A small class-conditioned image flow-matching model, trained from scratch: activation gelu, moe expert_choice.
Rows from block 3 of a small class-conditioned image flow-matching model, named by matrix and row number. Rows with one number within an expert belong to one neuron, the router's apart. Each number is 128 + 24 x the weight over its row's rms, rounded and kept within 0 to 255. All counts start at 0.
Before each expert's rows are labels from the 100 images, of 14848 (inputs lightly noised), where the router gives the expert most weight on average: "top examples" is what is common among them. Only what is clearly more common there than usual is listed. The data: drawings of small networks of dots and links.
# router: router (model.blocks.3.mlp.router.weight, 16x256, trained with AdamW), inputs 128-191
# up: expert up (model.blocks.3.mlp.up, 16x128x256), inputs 128-191
# down: expert down (model.blocks.3.mlp.down, 16x256x128, transposed), outputs 128-191

# expert 15
top examples: nine dots
router.15 [134 116 184  97 116 158 122 137 120 125 100 129 131 130  83 138 149 167 118 153 146  84 172 156 122 123 126 142 137 129 173 115 159 126 107 130  98 139 107 139 115  83 136 138 114 116 131 102 137 173 161 148 135 153 132 148  76 132 146 113 129  96 117 110]
up.0 [124 123 110 164  93 128  98 151 119  90 136 130 104 139 155 107 122  63 101 119 115 106 113 117 135 123 151 113 104 113 135 161  81 130  90 112  88 118 180 101 118 154  89 122 133 125 128 112 129 126 133 116 115 135 138 109  90 146 105 148 148 136  83 128]
down.0 [ 94 128  88 142  68 158 143  91  72  94 116 163 114 106 127 139 147 124 112 134  91 127 114 122 108 131 108 135 106 141 137 143 103 141 117 124 126 126 157 112 123 148 172 131 137 134 130 157 132  66 126 137 108 117 152 112 111 173 145 115 125 153  95 125]
up.1 [154 121 110 154 115 186 111 137 178 131  99 153  76 136 169 139 150 133 145 120 167 108 147 139 135 145 167 133 102 125 112 115 157  77 135 123 119 109 148 159 109 111 139 174 143 141 162  86 164 120 126 122 153 198 130 124 140 130 146 111 138  98  99 157]
down.1 [128 149 131  98 124 107 101 118 149 139 158 123  76 137 106 100  95 102  91 131 114 142 115 155 143 152 153 102 108 121 111 151 149 132 120 124 117 106 177 117 158 117 132 104 103  93 166 126  97 140 154 109 122 158 181 131 124  89 132 119 154 120 155 171]
up.2 [137 130 126 167 118 136 117 157 149 112  80 153 103 125 118 133 168 130 119 119 165 116  97 140 164 173 124 127 134 101 150 136 125  96 129 111 146 103 138 132 113 142 110 155 121 133 124 119  95 115  95 139 137 100 114 172 109  97  70 148 128 149 141 128]
down.2 [134 104  81  82  86 130 146 126 115 107  95  95  81 104 108 110 134 120 148 118 199  88 130 181 136 140 129  97 188 139 138 181 129 145 104 153 122 137 159 130  81 131 113 102  87 105 122 109 117 128 127 112 125 119 127 150 106  81 147 126 112 121 143 123]

# expert 4
top examples: nine dots
router.4 [ 91 110 144 114  89 151  92 128 134 115  87 151 131 106 193  94 143 153 144 142 146 146 126 166 132 156 135 148 101 103 174 132 114 118 161 152 111 131 112 179 110 132 152 142 147 114 132 121 125 100 174 163 147 166 119 155 138 140 106 100 141 148 128 131]
up.0 [109  99 122 120 151 121 105 129 164 116  91 128 132 149  97 156 121 110 125 126 147 102 112 130 126  47 188 113 133 127 119 136 124 119 126 132 103 163 101  92  93 139 145 115 161 171  92 114 131 139 114 103 100  98 121 116 125 144 141 104 176 117 155 117]
down.0 [175  91 106 135 130 129 114 133 110 133 109 129 110 120 122 101 148 159 136 157 152 140 131 133 114 120 145 150 119 130 148 150 108 110 112 130 121 148 112 162  85 125 151 132 116 109 119 135 111 141 146 144 117 100  85 137 136 121  79  94 113 165 155 103]
up.1 [112  76 124 145 165 159 164 147 116 147 133 143 159 105 107 155 111 121 122 114 123 130 131 107 104 161 116 129 127 131 179 164 135 165 169 105 116 151 148 166 128 110 121  97 130 130  83 137 113 152 167 122 162 144 137 130 139 104 131 161  56 132 147 118]
down.1 [143  90  91 114 125 133 135 117 143 161 139 124 173 156 107 112 163 157 152 142 133 155 150 132 144 167 117 170 117 147 204 182 187 103 144 107 151 151 139 178 105 127 130 138 117 140  94  94 129 124 108 150 118 148  79 132 145 131 179 165 176 144 129 138]
up.2 [134 141 124 146  78 143 117 137 133 169 128 154 123 123 107 136 114 102 136 131 111 127 138 142  98 122 131 158 132 112 103 112 127 145 124 169 120 127 133 151 174  91 108  99 117 177 152 116 112 118 144 146 141 133 132  99 121 125 118 150 102 136  93 145]
down.2 [144 135 128 111  98 114 119  94 167 104 102  57 142 149 160 134 162 120 153 129 124 167 100 128 117 136  69  92  86 141 116 112 122 132 158 132 152 105 160 139 162 134 117 151 141 113 118 114 108  92 187 112  83 181 140 141  96 104 132 127 145 100 166  99]

# expert 5
top examples: nine dots
router.5 [165 131 211 134 141 132 119 127 105 161  96 118 151 127  96 131 131 134 105 155 122 147 165 110 150 111 120 121 126 102 151 120 145 126 110 110 138  87 113 135 149 123 152  99 140  91 103  98 163 132 171 147 134 110 148 109  97 122 154 121 132  95 145 123]
up.0 [106 122 131  98 118 115 122 136 126 108  98 156 127 131 104  96 134 140  93 112 117  95 130 133 116  69  88 130 120 101 129 153  94 139 134 120 114 141 175  93 113 151 131 152 130 170 113 103  99 138 174 122 146 162 155 145 142 168 125 186 135 157 159 177]
down.0 [133  91 130 171 115 121  80 123 130 122 179 106 124 119 144 164 114  90 148 117 130 193 148 145 161 117 126 128 105 144 133 135 143 128 103 110 154 181 146 125 111 130 108 116 154 141 133 152 145 118 133 102 140 157 121 144 134 125 162 135 125 153 114  88]
up.1 [118 134 144  91 131  98 164 150 104 105 128 124  81 125 128 158 134 111 138 100 134 123 123  90 121  88 133 164 148  89 110 104  98 143 144 129 129 114 104 161 112  83 104 124 154 125 112 152 110 135 124 161 100  93 147 100 171 127 142 114 146 120 140  80]
down.1 [ 44 120 128 172 109 165 154 148 118 122  76 138 104 165 143 100 129 114 119 126 126 120 140 153 120 116 139 132 158 137 125 112 149 154 110 122 149 106  94 115  98 140  96 130 101 118 124 104 158 160 126 170 130 119 152  78 170 110 136 104 151 129 127 159]
up.2 [149 115 135 133  89 112 132 143  90 153 143 131 157 122 156 106 165 125 127 117 137  80 157  85 196 167 137 126 125 171 189 107 155 150 111  96 165  97 143 101 111 123  57 147 138 132 130 106 120 138 108 139 140 130 137 118 127 126 103 107 140 129 122 119]
down.2 [112 103 120 137 132 125 117 104 126 124 132 145  99 172 143 163 108 165 140 165 114 176 134 122  90 156 112 165 157 104 112  91 145 131 113 130 120 117 145 121 136 109 104 121 134 115 124 125 163 140 127 106 103 142 125 106 109 136 139 112 142 158 120 134]

# expert 14
top examples: nine dots; complete
router.14 [135 148 154 104 149 132 105 114 135 143 105 106 123 117  90 159 143 149 135 128 111 201 154  94 115 130 119 154  89 129 136  85 117 106 172 143 112 120 137 141 150 156 165 124 129  81 180  95 130 175 182 135 101 154 118 119 146 161 159 126 117 116 135 152]
up.0 [129 140 122 143 159  57 134 101 140 108 130 148 127 153 126 119 128 124  78 128 121 132 131 171 122 159 107 108  79  79 186 118 151  78 124 129 128 141 131 119  90 118 149 109 127 152  94 137 130 121 117 164 160 117 108 148 169 105 132 123 178 130 137 180]
down.0 [163 136  87 140 137 120 125 132 116 157 150 115 116  91 125 126 138 154 158 161 136 112 131 152 128 141 105 141  80 162 140 113 146  89 171  86 117 162 127 133 117 121 118 130 125 123 114 121 168 110 123 150 175 158 130 158 147 113  81 106 136 197 143  67]
up.1 [156 147 137 156 118 111 127 116 132 109 147 148 116 135 166 144 131 103 134 150 170 129 128  96 118  98 120 125 124  86 118 132 124 109  99 160  99 124 169 114 126 126 158 116  67 163 124 119  83  66 113 121 125 125 106 118 126 155 152 127 126 175 141 145]
down.1 [ 73 133 173 144 139 150 126 139 112 182 129 156 167 121 138 140 136 146 151  97 127 178 135  91 129 160 138 145 158 150 131 117 135 142 139 139 139 151 177  91 118  66 160 143 148 108 121 142  94  77 114 124 161 126 137 117 150 110 135 149 114 169 153 142]
up.2 [ 97 125 150  83 127 129 120 116 153 102 132  86 143 134 129 127  83 136 119 144 129 168 128 106 112 100 140 128 128 138 122 133 115 152 115 132 126 142 141 134 143  97 127 150 118 112 122 161 121 119  94 124 132 111 145 131 113 147  98 150 134  98 103 103]
down.2 [122 100 146 163 135 142 145 168 135  89 103 120 180 126 183 105 156  93 131 143 141 144 151  82 123 109 103 160 179 144  83 127 147 135 110  92 115 131 134 155 130 151 115 115 125 104 119  90 129 101 134 163 142 129 144 108 126 131 160 103 103 125 133 147]

# expert 11
top examples: complete; white dots; two groups
router.11 [125 109 145 126 137 123 135 158 142 105 133 131 132 140  96 148 155 106 168 117 114  86  97 121 130 101 100 104 133 150  91 121 117 166 130 169 129 155 102 132 157 127 122 169 106 160 121 123  90 143  74 140 132  88 137 124 122 103 132 117 121 152 150 119]
up.0 [106 141 130 139 126 139 168 160 125 123 146 137 145 128 143 117  83  97  90 102 116 103  97 133 154 113 152 113 113 129 114  98 127 113 141 141 143  95  82 165 142 157 157 141 195 136  96 152 196  87  94  98 145 145 117 148 144 143 124 117 148  99  97 143]
down.0 [161  94  95 166 115 158 110 109 130 141 160 123  82 150 142 132 114 103 154 144 139 123  81 145 113 112 129 165 139 132 141  64 138 172 124 173 115 137 126 141 128 147 121 141  57 104  94 111  95 109 204 158 136 158 138  93 145 111  96 129 162 139 144 139]
up.1 [ 84 137 133 170  97 125 118 111 152 144 137 129 112 152 109 132 125 155 190 152 143  95 150 135 125 123 155 124  95  93 144 159 124 138 152  88 156 125 164  85 108 123  95 107  77 137 121 138 102 118 123 135 118 127 156 122  88 129 141 133 117 131  74 125]
down.1 [ 95 148 132 173 115 150 163 143 135 129  80 122 141 117 136 160  86 127  80 113 104  88  85 186 113 143 129 159 161 151 119 116 136 119 151 117 106 162 129 164 130 129 143 154 152  95  88 151 161 137  92 105 153 104 125 105 137 119 155  91 130 115 157 134]
up.2 [154 132 173 170 122 159 149  98 140 104  97 104 125  83 138 142 109 134 139 139 159 155 172 158  79 156 123 144  99 127 113 169 143 148 138 130 129 165 168 165 155 135 154 125 123 131 127 140 150 105 133  89  91 123 163 144 136 128 118 144 100  94 135 111]
down.2 [149 167 132 111 128 109 123 112 128 107 142 104 155 126 107 131 139 121  88 192 157 108 148 121 117 174 152 147 111 135 112 132  76 109 107 125  93 108 157 163  84 144 130 136 107 127  90 112 142 115 143 140 135 132 129 167 111 105  87 106 176 168 190 153]

# expert 9
top examples: laid out on a circle; loop; chain
router.9 [147 142  87 130 117 113 144 142 114 110 180 167 132 111 131  83 117 128 135 107 108 124 138 130 146 143 121 114 134 166 127 140 106 126 131 142 109 163 125  93 112 157  91 120 121 172  67  61 122  95 104 141 172 132 149 156 160  83 109 138 171 104 146 135]
up.0 [159 101 120  99 141 143 147 137 118 121  85 113  96 129 138 114 141  83 129 131 164 107 126 182 133  92  77 119 143 171 127 158 111 146 147 132 160  94 183 119 110 109 169 126 133 125 139  98 133 159 119  99 137 101 106 137 127 114 149 140 107 126 120  89]
down.0 [148 137 106 107 104 123 130 113  91 143  95 102 104 102 146 137 104  64 146 106 137 104 178 159 114  99 154 135 153 121 127 130 126  81 180 138 117 116 197 113 126 136 148 160 144 157 133 143 122  88  94 115 164 136  78 128 131  95 133 126 104 150 106 119]
up.1 [ 94 127 119 157  80 125 112 106 141 158  62 150 103 110 146 136 134  96 137 124  79  96 155 109 149 140 144 160 131 125  78 171 155 171 119 148 134 108 109 147 124 115 137 101 127 101 162 118 175 117 127 159 165 138 163 161 123 159 109  66 134 135 146  74]
down.1 [130  97 100 152 129 122 115 130 136 101 134 181 134 132  76 139 126 196 135 115 119 134 110 158 137 126 136 133 131 135 125 141 138 145 140 134 140  80 121 141 129  97 106 176 139 145 127 150 169 128 133 119 189 101 137 119 132  83 122 118 164 128 153 159]
up.2 [113  95 121 171 146 166 130 138 159 153 102  96 133 139 145 113 142 120 104  89  92 157 141 118 139 105 149 140 144 155 111 149 118 156 132 145 129 130 114 108 113 110 153 149 140 129 128 119 149 129 128 128 139 147 111 119 118 106 114 171 130 114 137 151]
down.2 [148 118 119 126 164 175 141 104  85 158 120 130 147 138 156 121 121 158 153 129 176 113 139 106 142 117 134 163 132  98 125 158 138 130 122 108 148 147 122 135 125 100 161  93 160 136 121 121 142 185 131 134 111 139 170  76 152  67 128 188  96 158 112 105]

# expert 8
top examples: five dots
router.8 [129 135 104 147  81 144 169  95  86  98 162 167 161  92 145 101 111  90 128 108 172 115 127 123 103 131 105 115 115 175 117 126 125 125 110 154 113 154 110  86 110 155  95 110 117 154  96  87 147 111 141 112 132  93 136 135 174 124 167 117  86 127 101 170]
up.0 [122 140  70 141 166 194 160 104 106 130 142 123 115 143 147 104 113 120 113 152 138  98 135 138 120 157 101 151  85 111 129 117 107 118 129  87 144  89 144 167 150 144 117 162 119 120 125 159 133 130 106 128 115  80  85 127 108 114  97 116  99 132 125 121]
down.0 [ 81 133 121 103 125  96 154 127 153  96 165 160 115 144 125 115 110  90 155 141  98 123 133 165 155 161 125 132  99 139  98  92 131  96 107 134  98  51 128 112 148 124 174 112 140  80 125 144 109 103 113 111 145  85 130  94 149 131 127 146 124 125 151 103]
up.1 [158  78 112 156 128 106 137 127 150  82 132 148 139 158 162 148  97 121 136 119 164  88 155 163 137 104 127 124  58  88 129  80 117  59 171  94 139 121 123 145 159 117 141 132 157 111 169 151 101 154 105 110 137 107 150 139 143  99  82 133 126 136 138 113]
down.1 [131 142 119 144 133 168 143 124 113 120 136 121 167  98 100 115 138 129 108 115 133 118 156 168 100  69 139 142 115 104 116 102 132 137 162 123 138 126 104 107 146 156 166 166 128  98 132  96  95 132 161 103 120 120 118 156 136 127 158 108 133 140 101 180]
up.2 [139 126 137 198 102  96 181 140 142 139  96 122 119 131 128 118 154 106 126 126 154 132 146 102 106 153 130 132 170  93 108 124 143 162 181 104 120 137 115 143 135  98  97 127 118 150 127 118 136 111  92 172 130 126 107 123 121 129 169 117 168 123 151 134]
down.2 [127 156 163 111 115 125 152 108 155 157 107 159 109 137 100 162 121 123 135 125 180 127 133 115 130 147 168 155 107 165 128 140 169 114 159 172 112 138 114 123 172 122 112 141 120  84 121 149  97  99 164 110  75 132 118 161 136 173 118 109 112 147 139 146]

# expert 2
top examples: complete; nine dots; white dots
router.2 [131 107 140 107 138 106 118 176 157 121 139 117 135 145 107 164 153 107 137 133 157  74 141  96 108 135 160 101 120 147  98 149 141 159 124 128 130 164 125 134 117 124 116 173 120 153 117 130 101 165 125 139 137 110 117 105 132 112 109  91 152 148 138  93]
up.0 [145 129 106 174 129 117 105 141 162 114 109 141 126 106 169 127 136 154 110 108  98 122 137 127 146 119 162 129  87  97 124 109 134 100 119 150 103 122 137  85 107 122 170 128 119 127 128 126 160 104 140 150 141 135 144 170 127 109  86 135 152 156 157 113]
down.0 [131 141  95  90 179  98 135 101 149 130 137 125 113 177 142 104 151 138 117  94 195  59 159 133  97 109 142 128 164 149 125 131 134  64 145 187 120 100 127 152 113 142 146 110 124 123  93 131 111 121 124 105 128  76 135 115 104  94 178  99 150  94 126 157]
up.1 [107 141 118 159 147 110 132 123 142 137  99 124 102 133 138 113 124 118 107 132 128 179 169 139 106 144 135 118 150 114 101 123 110 165 113 117 130 170 138 154 114 101 135 101 105 137 143 131 135  69 125 164 114 144 121 129 115 166  87 133 129 160 116 159]
down.1 [123 168 131 112 153 159 148 120  86 115 115  98 105 108 131 132 136 124  91 119 117  69 132 105 147 118 130 105 132 116  79 158 137  79 125 134 169 198 118 141 139 117 153 113 161 129 154 125 161 100 174 162 103 183 118 150 136 124 130 101 105 169 141 103]
up.2 [113 120 114 139 136 120 158 153 115 139 151 107 152 103 104 134 133 118 134 106 146 119 133 104 118 112 141 116 125 117 166 178  99 114 128 133 115 135 167 103 101 125  95 117 132 146 136 129 150 149 137 129 125 142 139 172 144 109 123 148 121 122 123 161]
down.2 [170  99 121 114 127 132 107 141 118 151 122 139 109 143 145 162 114  80  96 116 165 142 114  99 145 109 179 131 130 165 133 157  83 129 164 120  56 164 164 117 100 136 147 112 106 142 130 133 130 132  98 100 149 119 168 174 112 117 106 129 224 104 139 139]

# expert 13
top examples: nine dots; complete; green dots
router.13 [ 95 128  62 107 145 144 135 103 114 127 173 116 113 124 164 141 121 134 124  70 137 103  78 131 120 148 133  98 138 121  90 153  96 151 153 145 114 128 125 149 153 143 111 129  90 165 152 156 123 112 133 118 154 145 124 147 136 128 112 138 156 138 127  95]
up.0 [165 142 159 118 140  94 129 148 102 145 140 143 116 138 103 117 120 134 104 159 116 118 115 116 132 107  99  92  95 121 136 133 127 107 140  85 162 113 149 119 149 103  79 107 144 164 128 104 122  96 140  78 130 115 136 154 128 199 169 130  93 145 148 126]
down.0 [127 130 136 135 144 121 150 119 124 147 114 148 104 115 122 139 151 104 138 113 137 132 136 101  94 108  78 124 151 100 135 135 134 142 191 148 118 182 120 123 154 141  84 129 129 107 136 169 162 130 148  67 108 132 145  98 138 118 138 167 171 122 135  80]
up.1 [110 130 126 172 136 143 126 122 150 146 157 106 113 136  87 137 145 183 120 125 173 157 103 132 162 119 144 158 111 139 119 119 156 125 126 138 119 118 134 106 168 126 119 119 124 106 100 123 169 159  96 114 126 189 125 127 105 114 105 121 124 121 133 173]
down.1 [130  93 130 141 134 147 116  92  81 132 176 148 128 139 134 114 109 144 152 116 149 110  95  61 127 125 119 111 173 123 111  96 146 139 142 113 145 155 134 140 120 126 140 161 154 136 170 116  80 132 152 118 157 130 147 129 101  64 143 156 145  95 111 155]
up.2 [138 105 154 117 140 148 141 107 146 132 148 145 133 114 151 110 113 136 123 105 136 159 153 151 114 109 108 130 144 132 138 121 155 137 122 137  95 200 142  92 128 161 118 142 165  61 103 140 105 100 132 114 151 140 118  84 133 129 127 124 135 140 100 144]
down.2 [ 98 131 144 136 161 121 121 164 113 120 102 114 143 129  89 100 147 148 145 133 101 141 111 144 128 133 113 155 136  94 111  73 120 119 140  94 143 198 110 135 147 116 134 116 122 114 112 178 154 134  82 121 101 162 103  85 134  78 155 136  76 155 116 159]

# expert 10
top examples: five dots; chain
router.10 [136 201 120  93 125  86 102 147 135 154 135 120 115 125 148  82 133 117  93 108 109 136 161 122 152 134  89 141 139 100 106 189 110 105 132 105 164 119 180 154 126 121 118 114 143 105 135 161 147  96  69 128 105 141 116 147 113 111 124 168 112 111  98 147]
up.0 [146 126 139 106 179 121 104  89 146 121 140 119 122 159 118 152 148 153 170  95 108 107 107 142 133  92 153 126 126  86 109 137 113 130 148 154 116 136 125  70 159 110 122 156 152 176 113 121 153 111 153 116 124 100 147 117 148 145 130 131 156  58 116 127]
down.0 [162 114 136 138 105 117 146 110 121 116 143 142  97 121 110 108 147 143 131  98 164 161 157 106 166 146 147 133 139 132 114 119 154 129 148 123 157 115 157 114 110 153 166 132 136 136 166 110 155 107 126 177 111 120 157 106 139 143 122 149 109  99  96 106]
up.1 [132 150 157 138 112 142 109 166 110  95 121 120  91 138 129 121 114 150 120 138 111 141 129 156 146 162 144  72 127  91 102 149  65 110 155 133 134 140 117 145 108 154 131  96 111 108 134 126 144  74  98  75  94 140 117 127 152 123 139  97 127 106 102 144]
down.1 [134 141 128  81 142  76  94  89 114 106 140 149  85 155 100 110 107 136 105 126 116 112 134 101  73 151 102  86 126 135 108 138 112 117 141 136 147 127 108  96 128 119 125 111 127 106 108 164 136 109 135  99 128 142 101 126 177 124 112 151  75 125 112 141]
up.2 [142 100 119 116 127 100  97  97 139  81 111 158 138 150 147 136 122  96 123 111 103 135  96  90 132 113 124 107 163 188 140 104  97 128 157  99  92 130  85  99  82 119 125 129 154 140 146 118 161 104 181 114 114 110 110 122 138 148 114  81 129 102 141 124]
down.2 [105 145 108 116 154 135 107 135 138 122 144 100 161 122 115 153 162 143 124 106 164 120  87 174 138  98 120  73  97  90 146 121 114 140 145 127 123 121 108 132 132 142 122  73 137  86 167  83 110 114 118 101 170 107 141 154 136  95 135 159 129 141 124 146]

# expert 7
top examples: complete; purple dots; blue dots
router.7 [106 163 128 131 137  86 136 140  95 120 149 138 122 109 130 103  83 104 133 129 109 126 145 119 150 163 120 147 110 122 111 159 173 114 128  91 130 113 177  95 111 143 123  97 119 118 118 160 150 105  84 126 169 143 148 141 102 118 132 150 133 133 113 124]
up.0 [143 135 135 115 128 104 101 116 135 108 150 157 118 168 118 109 146 112 143 121 123  76  96 115 163 100 167 139 106  97 134 166 121  89 106 102  58 111 100 115  99 111 105  81 143 106 138 136 132 135 131 106 143 125 154  98 146 144 152 108 146 116 116 149]
down.0 [129 116 120 164 145 152 114 126 143 122  97  86 159 113 126 157  80 129 131 146 114 124  98 147  81 118 138 166 132 135 118 155 119  96 126 157 159 125 116  92  96 134  98 128 127 159 100 152 136 128 146 129 117 137 134 103 156 145 127 135  93 117 181  86]
up.1 [116 146 113 104 122 144  90 130 120 100 101 120 133  92 136 160 114  82 134  95 136 160 131 135 135 115 125 133 113 133 131 113 107 139 134 100 163 111 152 112 135 104 185 136 158 131 141 154 131 105 111 101 130 124 108 151 147  86  76 103 133 151 154 134]
down.1 [ 93 135 130 136 118 160  77 142 107 118 147 143 145 111 163 105 109 150 119  94 128 107 157 126 149  93 158 119 168 110 132  98 112 123 120 160 133 183 140 149 101 148 160  86 152 101 168 103 149 105 115 106 129 104 152 121 128 171 111 114 142  73 147  84]
up.2 [117 126 123 117 119 181 108 126 157 124 130 137 141 161  84 131 105 130 119 140  98 119 152 137 139 137 130 133  91 120 104 118 144 117 121 148 136  73 149  81 123  94 121 163 150 122 135 105 133 128 143 132 138 182 104 102  99 126 166 141 110 112 102 129]
down.2 [ 66 155 152 116 111 132 165 132 150 116 120 162  80 141 147 123 121  82 132 143 155 155 167 143 128 121 158 133 109 177 132 167 155 113 157 119 120 139  83 153 108 118  87 127 114 115 150 131 109 152 129 156 118 155 128 123  95 131  91 139 129 135 112 127]

# expert 6
top examples: nine dots; orange dots
router.6 [120 144 151 130 117 150 125 150 133  97 114 113  87 120 118 119 125 107 154 162 139  69 100 125 141 139 132 145 135 133 155 110 157 161 124 191  95 146 120 119 123  98 117 111 179 119 129 121 121 154 105 169 133 115 127 115 103 127  98 132 135 146 101 144]
up.0 [126 140 127 128 130 144 142 140  99 147 101 141 148 122 108  81 127 118 162 113 168 146 128 118 135 124 143 119 123 122 123 128 135 148  99 185 137 177 119 147 139 133  98 165  98 144 136 111 145 114 142 135 140 154 125 117 152 160 124 100 152 136 164 161]
down.0 [115 154 138 140  99 187 181 131 141 150  85 114 131  86 136 122 110  74 120 139 179 132 142 119 111 136 111 156 114 119  92 115 140 169  94 115 152 133 152  94 119 148 122 112 131 128 109 122 125 119 124 129 118 137 187 122 127 133 134 113 109 156 102 120]
up.1 [151 180 131 145 140 114 106 144 149 119 159 152 156 129 146 122 164 101 114 132 124 127 129 135 150 148 122 145  88 110 115 151  85 158 153 107 142 151 121 109 142  91 146 169 150 101 140 135 123 149 127 128  92  94 119 152 143 133 127 102 142 110 125 112]
down.1 [ 96 178 104 135 137  92  91  85 136 124 149 131 148 110 100  97 122 134 136 134  97 129 147 136  90 128 118 125 143 121 154 123 134 129 148 187 151 113  88 128 126 208 107 142 107 106 123 132 176 127 114 130 115 143 101  79 161 158 115 175 118 118 124 133]
up.2 [116 122 109 122 129 151 121 148 123 122 179 130 134 144 142 132 127 142 138 127 105 145 136  82 131 138 109  77 145 160 151 112 113 139 128  85 121 177 148 112 112  99 143 113  75  84 136 172 126 121 136 129 135 119 135 159 149  82 117 171 159 148 106 123]
down.2 [137 165 144 149  89 121 115 107 104  98 169 119  97 140 152 112 138 150 112 136 107 113 129 100 149 155 165 140 167 135 174 151 121 108 117 178 138 145 182 130 104 146 171 165 143 148 137 121 132 119 134 136 122 136 120 119 163 155 137 147 132 112 125  97]

# expert 3
top examples: complete; nine dots
router.3 [148 138 171 118 170 143 111 135 120 162 121 130  88 126 148 174 129 109 155 176 113 176 140  88 117 116 125 145  96 130 127 102 100 127 145 114 139  88 139 132 155 139 171 119 128  89 126 110 108 115 158 153 143  97 127 108 153 155 150 113 161 113 138  94]
up.0 [142 140 123 129 135 146 123 152 120 133 126 135 154 127 163 162 142 134 152 143 101 193 128 149 101 124 157 120  82 135 122 137 108 177 147 127 152 118 145 164 115 129 122 170 124 110 115 116 128 122 134 123 112 138  99 132 133 162 111 138  80 140 120 145]
down.0 [125 103 132 133 136  76 121 103 126 142 146 135 107 158 111  74 104 114 104 147 147  97 104 165 132 108 126 138 132 138 105  76 134 120 129 143 115 106 137 116 111 139 124 115 150 155  97 126 133 106  98 143 119 150 118 157 125 187 136 108 182 160 109 138]
up.1 [146 115 136 142 151 114  71 122 130 145 134 136 106 132 106 116  91 128 107 141 127 103 118 113 127 106  91 162 186 135 123 124 175 102 127  98 138 145 140 139 140  99 147 134 128 118 122 154 103 136 138 115 124 126 133 115 117  88 169 162 148 148 111 135]
down.1 [131 136 127  94 125 125 117 126 123 126 122 119 127 144 118 141 148 109 147 135 152 136 117 152 121 108  95 191  95 119 118  86 145 131 154 126 143 169 120 126 135 143 123 140 106 135 117 106 151 148 101 113 123 138 145 120 114 131  58 103  97 107 128 102]
up.2 [120 116 127 117 149 128 138 152 128 112 103 102 128 138 142  96 113 101  97 130 161 153  81 163 121 121 127 118 146  99 131  90 145  93 112 138 136 118 162 136 110 122 116 107  98  86 171 111  98 129 115 105 116 165 130  85  96 138 157 115 127 136 124 145]
down.2 [115 130 135 117 102 121  90 142 109 164 130 136 145 135 156 109 122 161 153  83 126  96  93 109 148 118  98 118 115 137 157 147 199  94 139 164  96 121 160 154 116 103 137 146 159 116 103 140  85 139 103 133  76 104 120 120  89 174 171  90 116 103 172 152]